config.yaml
arch: "transformer"
model: "CTC audio transcriber"
dataset: "telephone keypad tones over noise or synthetic speech"
train_examples: 39062
gain_aug_db: 10
time_shift_ms: 50
n_mels: 40
hop_length: 160
input: "log_mel"
spec_augment: true
win_length: 400
tokenizer: "char"
vocab_size: 21
norm: "layernorm"
norm_position: "post"
hidden_act: "quick_gelu"
mlp_ratio: 4
head_dim: 64
fused_qkv: true
bias: "none"
qk_norm: false
parallel_block: false
dropout: 0.1
inner_norm: false
subsampling: 2
layers: 8
width: 192
positions: "conv"
init: "xavier_uniform"
residual_init: "none"
optimizer: "soap"
beta2: 0.99
learning_rate: 0.0015
beta1: 0.95
shampoo_beta: 0.99
eps: 1e-08
precondition_frequency: 10
max_precond_dim: 512
one_sided: false
adamw_lr_other_params: 0.0024
max_grad_norm: 3.0
l1_shrink: 0.003
max_steps: 11500
batch_size: 256
epochs: 75.4
lr_schedule: "linear"
final_lr_fraction: 0
warmup_steps: 2300
weight_decay: 0.2
adamw_weight_decay_other_params: 0.05
Rows from block 4 of a small CTC audio transcriber, named by matrix and row number. Rows with one number belong to one neuron. Each number is 128 + 32 x the weight over its row's rms, rounded and kept within 0 to 255. All counts start at 0. Numbers have three digits each.
Before each neuron's rows are labels from the 100 clips, of 14848, where the neuron reaches its highest value: "lies over" is the class under the peak; "top examples" is what is common among them. Only what is clearly more common there than usual is listed. The data: telephone keypad tones over noise or synthetic speech.
# fc1: MLP up (model.blocks.4.mlp.fc1.weight, 768x192), inputs 128-191
# fc2: MLP down (model.blocks.4.mlp.fc2.weight, 192x768, transposed), outputs 128-191

lies over: key "3"
top examples: key "3"; reverberation; number of keys: 9
fc1.648:103129124126153157075162099180104107160133141141105133116118127121116077127108044149132104158141102133106161160086102126096085085160120116120159056087147202190134173127109057122117168124150133
fc2.648:175190153126152100096079105093105119143101104108089127093149146105134088122115096087122129092138145118161164108164153106139204128131150194111171102129111125014087111181169195126188094135096147

lies over: key "1"
top examples: key "1"; key "#"; number of keys: 8
fc1.191:112193085129110098132100122106120164163172165105122135126124146147151157135104129109102128145128092119114135075130089160070079132145164180134079115136123143092113115122166094128089149137136167
fc2.191:130169210186150117141128161136151126126117122152135122117187123121128129099204145169129141118147115133144171069151110127115091080130098143122144088110124182151116138093092110156102139067108188

lies over: key "#"
top examples: key "#"; reverberation; number of keys: 9
fc1.134:135106127098076129126108172124178108163086117149125135118066141162142152119106098150141102148059080072132113111113126103092110143136106126136160072099170076175067125141111130093127101152130102
fc2.134:118124133109173117125113188148106125095123129094128124126164034091117125080127153096162141099142084083146167090139143102149148122142107141100058158127161166165126130102183154064123125132104123

lies over: key "*"
top examples: key "*"; number of keys: 9; reverberation; pink noise
fc1.478:093124118106109151075115120120113150109130138161117116151130129211104078117064134131130125132123099114108153161147095077056221162149225119133130118143144127094176065062075090081119109133143140
fc2.478:113161106129149170176132150099089142131130125108127144125211146148161115122101151114153120135135183072097104126118101132170127140168160169147140111107140114132134168084127147115076151171172091

lies over: key "7"
top examples: key "7"; last key: 7
fc1.722:095123148135065128172062175102159131127137175132079141159122158122130157069130162112129125131102157094064133119115151160116115131135133196119163110141125135189077101120135170172114126126069074
fc2.722:179105118078142152056125143145112206040148084126163131120130115071126121117094109151167086165184128138125135208144124126166123140129133164090100178122214120142131169102101174116070139184203121

lies over: key "*"
top examples: key "*"; reverberation; mains hum; first key: *
fc1.470:069100158114096145174078122099124091119172158098136141144135117146151079105061104127110114174104101105132135109099129115107065175131132232119173094106114106116124213177117121203154120166110074
fc2.470:114135166097171146120156144107125151141177106085185081135147099090130095127100120117115107078181184148154111131087101129124122093165214129112199177158112117172134136079154066128115165155162184

lies over: key "0"; key "#"
top examples: reverberation; key "0"; number of keys: 9
fc1.550:079136164130090106194122125156117160184117145099125116118071125123118076094113142139088107117150149134120041115162140134175109119126112119131150074170127104091159082138096139212160033119169103
fc2.550:130101113104133132091117083110152124122165166122155097130129135074086112097107127189134120147096056143159152177110156196158127067162122107144150145126077163194141153073123090183145100106159127

lies over: key "4"
top examples: reverberation; key "4"; number of keys: 9
fc1.104:121125075230135129135097170128154127154150131145171131162124063129116136144056116107079112100091127139129079128110141124079112119119142141049151131108078072118124108115000105075202143130160123
fc2.104:077136144118184109187140116154128145115124140159118160088130137201166134104198130128131186180132103114164098109129171107093066114202130135180121097112119114066171068124124174171066144150110134

lies over: key "1"
top examples: reverberation; key "1"; pink noise
fc1.279:127097067104140142129051134126135122127136130160149126144115075095084112137058131127164130113118132086091096156143073136108183164127219133097135121134093102128138116105082118097141191056111119
fc2.279:086053144126127110187178114089128102111123145222087103118216143130111092125151150133165129140119146073166162156186169097105149129177178103105083076132142111140138112108121131163104139142080116

lies over: key "*"
top examples: speech
fc1.37:127103187049080077146083147147127084124082115106147201129117166105131118116065112107130097178144115112148208154121132107116076138076134166131123086105127121052118217144131125142136142168079103
fc2.37:093140141144165136130179137116147134129179132162188128126102044146136110131147132132141147119153132121141082132098069126107127073169169131145176150116134108162140108197180069128105168130161157

lies over: key "*"; key "D"
top examples: key "*"; first key: D; first key: *; last key: D
fc1.50:141117177105049044153076170126095087123116124106164150139125155126115056118090117102118123149185126104132188131138088134128084169037133117111127128129133128113119197110130171144126127202080118
fc2.50:126142160123169144150174127159138153105122140148172118176127049148158113137152179116116161118128154139116079167117104099130133067174137146165197119107107125132166092193165067152127138073197125

lies over: key "#"; key "0"
top examples: reverberation; key "#"
fc1.536:183123090085037116125110172113159127174132160172115102108072118108106172157122126060157146165059075144130095143112111144136108074117056103158172109111166070095154127129101123093152128121170176
fc2.536:095099144184172125134135166154061072097098145178175153093123079140144141126112162132159131140148101105124158151151106126143124157148136126106088118119121144212115128117194120118156164140115113

lies over: key "5"
top examples: reverberation; key "5"
fc1.421:127133083132086145158132148107146174109157118152139146151081123148078118132116125135140110130164120115168146118127114112121138119195161126163186137068144140107137035173108115130238161133198169
fc2.421:142149171126193156075121148223101147134069155093127083119171108138165141189175123123124146102083109182160116108127125165101134120160153135149145120157147094088164125076122196159140140190172137

lies over: key "D"
top examples: reverberation; key "D"; number of keys: 8
fc1.719:078047121100116171177148077114121125176106154082127128152144174128103102123110175143054127125193109152031037193123143105126136167148128166123120137096195154159131153196179120163158126147077120
fc2.719:186148133079113137072119138149097100148163161134181101075131169161145134099153148154161123155160150111235166130106128121156175118083178126107137105066104137151144143042116121112112155104132125

lies over: key "7"
top examples: key "7"; key "#"; rumble; number of keys: 9
fc1.739:126144095116127164140062137148087116119123128104050197125090211115101197113110125142136116129110148130075161146117154157133169169146111140162113098119132190179090128116123149137155132128060158
fc2.739:150121076085101141049104140139073183119144080098139137130129150073098146160114129198150121158171164190110136152185160142173133143073110160133117184132166127187127117107102168106121118144137118

lies over: key "6"; key "B"
top examples: key "6"; key "3"; key "A"; key "1"
fc1.312:147166130207102161184105144079110128166126122103133130181105171075140146121101138133106124076110122148158102070130164126122123088140111148094191137140148151115118133113169092170133127128127139
fc2.312:100122158122119120094131128165134148165134132095153196128113129167130128134113108189117095135128158170114082109120192131128137040162110188153190157117145120151127052119111129142077112150116160

lies over: key "#"
top examples: key "#"; pink noise; number of keys: 9; number of keys: 8
fc1.297:104130166114074120143171096092094140091146105123134143152131123208125122126091090098100117161079108154106118157121134049095125138157127158115165078145128068164133127138101062144163136170106154
fc2.297:134138122068104147100104139178128062118118140080147108121160090107131159143074139110106118108089239089147123137052111154145157158091131130166096172128124125147082147052170118140114137169160091

lies over: key "*"; key "D"
top examples: reverberation; last key: *
fc1.93:110159157132135143147142134158192148084160143152107087140119158114160082121082123129149120120104074046101134126161133136084128132169198121118098094197118058140145120149121132156120213124126069
fc2.93:100128119090109141076157118138192121100118149115098179155165116193153128118102103141151139105192157103159144095134119164143171216147131099083117125076153137121094142133086212077109233087154142

lies over: key "A"
top examples: reverberation; key "A"; key "3"; first key: A
fc1.209:130113120111105162127096172125115163153178189128111115101120121142119117116107062151105133116155076123187084135112167102098116067136135179118202080134135213156111170122112110132080153093155126
fc2.209:163143151134187126107082093098117029148081101103100126147194202089143112157105164096163103110125123141164121087080139099136223069133163145122150143157114150088111151164166159101160108096153142

lies over: key "B"; key "D"
top examples: reverberation; number of keys: 9; number of keys: 8
fc1.703:099134104078129120106140110107061117118081117131117108121161166107175124106136073133116128115060105159093133091131132094157145030132111129187142101140136119148167109179147128135100067124112156
fc2.703:121064149148162198112076129165151125138148068073234122181118125087126158068127068110128184114179154066124127126162128138131178136144129149172118210118138123128102144128144116097098142161079118

lies over: key "9"; key "C"
top examples: key "9"; number of keys: 9; number of keys: 8; number of keys: 7
fc1.248:101137103128131078148047128178160125124076124171056194149107221132100176121090139151121115112087110106094149191106177138120148118101108160181129092131082139217182166099115162134151123122108087
fc2.248:114106067094095139019146133118107146094118127115157074102117082123111129160147128173140127142164186078099102121137100150150182136085107106113073163129189142119082104109082150096107126132135091

lies over: key "8"
top examples: reverberation; key "8"; number of keys: 9
fc1.87:129145137098075175161126200106125177130115127121139113123097196148093178133124115127117091127160146092136122055119099126105132114180140083129160108148206174111155106182149115169193138105127139
fc2.87:139145126114094155107112081181112138145150110110154152161124136119127123181121121203115124136135104129163114147146211191129147101094115125154149121148081187079090142060053185135123070112156178

lies over: key "8"
top examples: reverberation; key "8"; number of keys: 9
fc1.174:117177131139126134134082159124172124114074122133124153155128120102161136123121149142108076115170110146170127104146138115087101116138117136098166064133118094170129141091108104136096162121172051
fc2.174:105084108101139127099147178168139104123143111103130078133146047145138116099120177057149142157055138088067119110061090144154142160112135113179074108128139118124096121125129119149105110148101124

lies over: key "B"; key "A"
top examples: key "B"; speech; key "9"; reverberation
fc1.693:122130108136112142161161134128129104158171136170146121199123046155072173157089123157101134128151133115099101100123130074037132106176209109167104105192118117134147160171110121152164113131118173
fc2.693:119130172127131130154072139101136164125132150107123117157127150138111141120193126121144139123122128127227162074125130159141164076126097171133141127091163100142151113090128128125104149153128118

lies over: key "7"
top examples: reverberation; key "7"
fc1.568:175168104171034123108136123140174097072118085138135124117174147208155141089109130134115147110128126112125101090158136128138136155111162154142134079138101102079132136135096099187061113150087136
fc2.568:159125168072167127127097106123127158153115177126142121143159159131107175165119125117126166098105070122105153128112089118147179156098091079171124138105125197143131069095188163025124124102163101

lies over: key "0"; key "8"
top examples: reverberation; key "0"; number of keys: 9
fc1.362:131147128121074060142130137124157157101088172109122119147124137089107095146165153134111162185114106152150125151153159141131193126120111191211171100078128091113150100118149104130171093176166162
fc2.362:112073135174123136152155133088137141140126099130165055112136077157170132132104139172176080127172137169117133184103037145137146129145139126073137171074120158201097147114188146107132178046135086

lies over: key "A"; key "2"
top examples: reverberation; key "A"; number of keys: 7
fc1.315:067098115137119196109077095096112131098191133131122097139127154067124136130085099112127197178104120122122111148125166164104077144142199149138069113128127114125125110135080102128123200126137057
fc2.315:099093113149155137142157150076162092178142135139162166118127156178082150178145112178157169145201127144142122135135139145132132132206130131128064118067199090099119155155138184125098183067127086

lies over: key "7"
top examples: key "7"; key "4"; last key: 7; number of keys: 9
fc1.133:125119135164061142148083105103158134128148150121120146153104176129144139096142188121126111136098117108096153131130113142142151172130129255120128138163130148169070128132139163153132118139079103
fc2.133:138102127060117132064099137151113177061178096102129142093126131048135124129090132152127125151172163192117154186143140118184118131082142127075134137109153120191121190122085130107103145136179058

lies over: key "3"; key "#"
top examples: reverberation; key "C"; key "B"; number of keys: 9
fc1.488:125098105178074145132177125127129131110106139169080151086084145125132066140127036157116112120145089100114112136128167126154142111132094095089143130044135132132095092118102095125139115049145128
fc2.488:123161160110192136100045129242092087090119074111130109101184113084049149138157127075117159111050136106148159134066169126169152102105121134110153188170120138083145117127167178149153106129091144

lies over: key "2"; key "1"
top examples: reverberation; key "2"; key "4"
fc1.243:131102063125154110211087100177126144101148119092125126114121115117172099133119079078152153116118131127088169150139077131132145210130175155124122119131052126087140139122147128068198147031149124
fc2.243:074093145134131097056123129128074133043132105161112073092170112123100144118170149156119138122141120108114123155160150112096109134162134132104128082092151035143151136092074171191082223174107145

lies over: key "2"
top examples: key "B"; key "2"; number of keys: 9
fc1.286:132104167066172095138157145120232161152141129115091116115162170082171035127100144131119085115171117117122132103073121119133137188136089150068131113157106078093102126118077092131169093095159101
fc2.286:126113132122144127079112109169073144099104132083116087075124020085115191120167116126105141070097135103108171162112159126178165137128165156103184133128117159106132107106125117188122199100144150

lies over: key "6"; key "B"
top examples: key "6"; first key: 6; first key: B; white noise
fc1.23:221165115137144138183137080109025129121129167144140112174120159100082092118124120121157109064125114134124109126110117111119140108176129104058129086066150246099096086172172081147091135113113122
fc2.23:108070149086156123067124143110125042203042128116134120109140138113158110133139142129149110144158171123208184107146165147050125097113121138152128124150137114137130197109136132103117108102135150

lies over: key "0"
top examples: key "0"; speech; number of keys: 9
fc1.77:144154142055082147180102193069160093087136164132120134083131124130119092125113096105134118178117042160091113114090167168100130137164148137137143112146130089119144134146098151152155109133109106
fc2.77:124136131152122120027151175114146065123127098154102113154139042126067098100185133107103166108147139121159169112100079083100131084157139105085127138139135129172134164113135127093077139121119120

lies over: key "3"
top examples: pink noise
fc1.481:166133113128132167142135080078133151099082132115137089131107117155185145148126129128149134140079148142105100133054063124160149158022132160145100157164061194148172130125160139086119090118142168
fc2.481:068124089092207128033110171161090159071150139149124109105113121106097101102202128061111094146160112140084159130213123172115115157169121103064113127112197068176128127089080155186122177156124131

lies over: key "2"
top examples: key "2"; reverberation; first key: 2; last key: 2
fc1.260:140144078141132125136112142106139125101135115105140079092092112118204099157220127111123130069123148166093175100122074140176118160149137126129142074135112127115113084132137115120117131098173153
fc2.260:102135155152203141091091129182099117069153148166173087086125121137170142145146149125060127167132133127100109159143189152135112137198138112077091067077113135115130132103117160124171136193156100

lies over: key "1"
top examples: reverberation; number of keys: 1
fc1.595:095129103112121133093141130087130170077097134154068122129091118147076124155123109112099082120138180093185127069109104130171092133143117168142129056073135135076124140084145131095126122090154163
fc2.595:106151162127084178146120091173108156156130103164128140144151106040134089159118143154098116128143130149138111101180105131145127103129190102119112152129159176148109142103128126175136124116141060

lies over: key "2"; key "3"
top examples: reverberation; key "2"; number of keys: 9
fc1.303:163094073072132152149107119117109172103132115091096124106125131143227074146123112105142174083128120144116156135137133139118121228144128133107105119144020118095112134113159128100151127057171098
fc2.303:126121157147130140039111105164097118124130124144121068105176135070101157125179086118104131163148108109107139182110163091121118088132164134103137100123128058128106191100069153202126238168092158

lies over: key "2"; key "0"
top examples: reverberation; key "B"; key "A"; number of keys: 9
fc1.276:125156093120117051150126145079194158142116130187140083130122137114108017143128134146127106161163095149174132129136156190193137117126111141110149085098131119142096125116111145099184113124221146
fc2.276:094105151141127145151128085134086119134149123100165110136137070096142186080143139175123157128149085150137148168110083137080104124132144088133154117091116181114137129145106073255130167103095148

lies over: key "7"; key "8"
top examples: reverberation
fc1.333:146092152210120132092119128145139204136151090106123182170074202197172169138050144114081122108139117142136127137128104145110175099108195165107126139152090143121100083103114167137108151119142107
fc2.333:113122140093126130147099112126112131122125161151143104036190125124137141196113125132173076173103126187103150124154141110154091133173111121133090170124195129182146106119132181056082111155187099

lies over: key "*"
top examples: reverberation; key "*"; first key: *
fc1.229:129134183119126111120140169130137190150152149105128115146188097151123129094102043117067141159169111159134082144169156141123107151125067144105125118145128167132119190121125118139092127100141089
fc2.229:158088135136172151145131150107083068155156112138155104133213140069125104088126162207111104110124143142152144143109146155123155109122163131129138115135107117137111148117175077124155130101136163

lies over: key "8"
top examples: reverberation; key "8"; key "A"
fc1.150:093187119093132142191140100105135171139173179128155078111143130109124143122114169110063106082111112128187121114163119106157093136142128091093110113153109149127087123062142092187144152149077124
fc2.150:165134115138196125072125088135112150110103094154148100107145146112074165246179085177120149121083143136138178111124120132141170125112125141126154147123097127125073212140122114131095135124152139

lies over: key "0"
top examples: key "0"; last key: 0; first key: 0; number of keys: 2
fc1.419:105148137144103107165099111097116101101203145123161119124117118130111109108065088098176135157124176077114203065133184126127084128164102133116172081172109075125125155133091179171129123128059150
fc2.419:119137064069155149083126165152059159108123126113148059147131100114150077145130121145090122076139142187131060177116154161181158131105124098122208153145148124138141129159131098070144123089135126

lies over: key "2"; key "3"
top examples: reverberation; key "4"; key "2"; key "7"
fc1.305:100036102093135114126136107132153094133128120132099131126118170144200080136129102133092111107103147124126127130102132130140124098164135121110122124154151113127119092102121153131124153127194088
fc2.305:134209182127145129086105067061081124078092156102106101117126138069144128155133107144143140111105106131133145111112121159131157100106099074103121114131069169101145143168091182144120138136122168

lies over: key "A"
top examples: reverberation; key "A"
fc1.592:078137137189129132121055127114081118150177108054107120155121151157098125088171115109098096136098128126121159130119144183141115147088110116126099085135070108110158204123195048163092152106102136
fc2.592:150196149152140154111135117104176103109123132107166104120120115113133144188171110129131136144043196101115082110109146127142135129128096119185134137132142144124017100109086140065149048062100144

lies over: key "5"; key "8"
top examples: key "5"; number of keys: 6; number of keys: 7
fc1.695:159123138173141143093069100124121074106129168113163094142079149095132144114140140156135159161127116090132130097121158155075086130154232141126101116145127105134134128094034118128125162154188097
fc2.695:052090107121136144149161136110158098143083133153163168107088135153123119195130112142137140130162153131131063161103109069156135124147079015124052137090178139061106135134111204141122144042113126

lies over: key "0"
top examples: key "A"; number of keys: 1; first key: A; last key: A
fc1.731:152133129088113084167130128105126128078168144146161133140143136091121051129134063108158110080127137115105118093134120069148154103126102162117158100125129110174123118124034113092131087136098128
fc2.731:088100187127136157092104118157101133125139121070168057209150128134120148133118117194135106156105122145126112058083107140177199128099136030097146140106070150121173158117153148152108111081158145

lies over: key "4"
top examples: key "4"; speech; pink noise; number of keys: 9
fc1.244:160172057223138132145110125211183115149147157113160149163151075122176207144104114152108151076055149119127032143118144109088141140123121117079159133123072129138138083124053160078123183150098109
fc2.244:117108150113199127127112136059133130127142131162164169084123095208118076126125144102143154151094099134108107122101158124136089134141114114192117124114084162053205115157198108124062129130112126

lies over: key "#"
top examples: key "#"
fc1.173:133128139155120176151134156089139158080132131103197129077145133140136124083098171031130145124089099146141182148119137107137146127151183137108129081213132102135189125127075111095084132194087059
fc2.173:146135112159112119129140129127154085142070121140082127125132126157138140115064105097176114140224164122118129102131117030162143182133119115126115134060142186125112118154118175103154166166212131

lies over: key "7"
top examples: key "7"; key "3"; mains hum; number of keys: 7
fc1.538:077158173160129169160051132131141139120113080126133136144146151093128100115096096131134037146136149128155084113165118189092130075170138151085130052099133144148163132137066164144057135125175048
fc2.538:113100128141118078109121187125166069190145090131105083152113122143187123129134177094161152141098132136042069095095098139131125132094107064163034126130140113119120142168143118203158099129115138

lies over: key "0"
top examples: reverberation; key "0"
fc1.307:153127137049071184197120187108129075088101140126115104096136121104137081084121145078107156131114028182113162157092139140056099109122174141138126096145145123105175203187138100142229135142086055
fc2.307:122088139167118115090185132088148067139182128149156137156180097154147120122140144133149144125177208124140109141083042088092153119149164138119145121111125107211156172082151127131092141129179105

lies over: key "D"
top examples: reverberation; key "D"
fc1.553:123117126121111113183072154082130084101166133127118184112135116140111140127124087129117132189069082126129126117128176106093101130134126178121186076131135088104141175118099126151180137177093094
fc2.553:086109147129141154077197167081132117121217090086205107145193100094127062128164126128152158105148162117149119129119141129159126138131148153099165169175126116168094159124160128105097151148157150

lies over: key "1"
top examples: key "1"; number of keys: 9
fc1.180:148149083139135129136150172127131204083129185107076146159097171143126173105100111110115114129131121107123144109175130143084165140149162111168147094181119131103151104061112136126190133109162153
fc2.180:092139127127141095131085104157111126127105058153153079140202063138097172131119111197119070096146096128137090138129125177150128153106138134133102129136113125127133165102100132114122127161124108

lies over: key "1"
top examples: key "1"; mains hum; last key: 1
fc1.570:155120195152123165123077123127126161113127066101119132110193120168119117107060111099100106129152147105160106111164127070124112108171171252115179107163116144127171160121085094162105129142185132
fc2.570:121094113137049108083102101145157083170122130148128143178118110146156117129111169100187138109081158139079087109111018111147131136060156123139067121102143109127123127149139077207149112163110071

lies over: key "D"
top examples: speech; number of keys: 9
fc1.390:090122125136149096203151126094129091081112110091129138141086132148142125115127097082100116214150197104126109122008114150142093120122122133155101113090122173139210170131140160109120176155112157
fc2.390:131116123102163141120126056159156123126133128086129098130129120140118161135154155082135133111097179077164098138050125167156181149074127143064116138113139140117129127082140119122133128063155165

lies over: key "3"
top examples: reverberation; number of keys: 8; number of keys: 9
fc1.290:101131145112160118125151160141134157154100182143106154132101089070117077080112118149139088131097126066140192084164098081100097181141129092170098062179142106150118102123105117098142103134217074
fc2.290:163111140111099163118137173156146145072128136155154052146090069133149186136143114118065130157122114132133035114132139110081150133100140111108130128125096124143156107126164126175167145116118130

lies over: key "B"
top examples: key "B"; number of keys: 9
fc1.700:131132037143113125143159124120166171147131141089157111160168111104153126136096094127076173051127118130137089095105153115105139127169120114072174127148043155118211097126158130088149094102174124
fc2.700:087117201159174152149136140164101126163095083129121128098165103170116082074148117130159079112133059096131101137112151158122097089152126170228127143117088098109127114128138088139103166164144172

lies over: key "5"
top examples: reverberation; key "B"; key "5"; number of keys: 9
fc1.324:133159129147177113145127139138121173121105125146177123141161121183067115181128159146130119127107069164183132099137129142135103166142169150132153114124120133133087069126133051180145144081117126
fc2.324:182111123038138163120159182180117125106106135119139063122172105083117123206159089201147162103079121149125136130109109134140119132124138112076152124098135119084162173125157153142150106125139146

lies over: key "B"
top examples: reverberation; number of keys: 9; number of keys: 8
fc1.14:105163129209080127151179119103148053166107120123121103170150108114134127160075101134092143065122125130154074053092138106093126045233104141085150139128095161135182085192184095128136120120149124
fc2.14:052099175086130126103155121133131175148128135149134184111152088198117078118090097176129141113168112136174091068102167140131128046157106156255152141135122116140128108095180091156071139164149167

lies over: key "0"
top examples: key "0"; clipping; key "#"
fc1.626:161155119116109126144153144082155149119120138138161080156108115060140079117132130117120181145117187138149144105157126151128174106155132177164133096090142128128111090095153058141201113170114143
fc2.626:104096128138139105132129113107135082121185088080161116106150118091122142122096109178139136133142130147123136231116121201129127134115135147155119135110119154211142153144155101161140174091127102

lies over: key "*"
top examples: number of keys: 9; key "*"; key "B"
fc1.182:116122090111124113120126183110136101133102131103160126113156142068102148124150107130107095135140203097109128124091162132120143115121178134093148085137115127145141144116127076202155135169098168
fc2.182:094156122162179111131180118092086179120115136103091148113148134163107078126173131063109165168165095147097135163137150122108115174103107138094190144092128154137123130123171133146106099114211068

lies over: key "B"
top examples: key "B"; reverberation; key "1"; pink noise
fc1.751:146164118198139126159185111121135035169108122154114117136160085112172130179084102162070169079142121138132069073095125067107110059216101134085182127118083156145191084212147098110128118101148102
fc2.751:064116186093127126119155122148132165143110137129133191097139114180133088130087095133141155117129127117165087088070149167117127020156119150243130153111127116083135105113174076150079145169122171

lies over: key "1"
top examples: reverberation; key "1"; number of keys: 8
fc1.218:126105145091196130116095122094120178134150164086079099118127109173087132161148116129123120084151125091202150123142137143173056050182076127121160082165114180125130144101129096138141154073145139
fc2.218:165127149146103148127083112112066129106099074111144056115173155107142082169143103156100183122085151129168148133092179150141153111141124180134178138164087160064121118162069141136149108126075163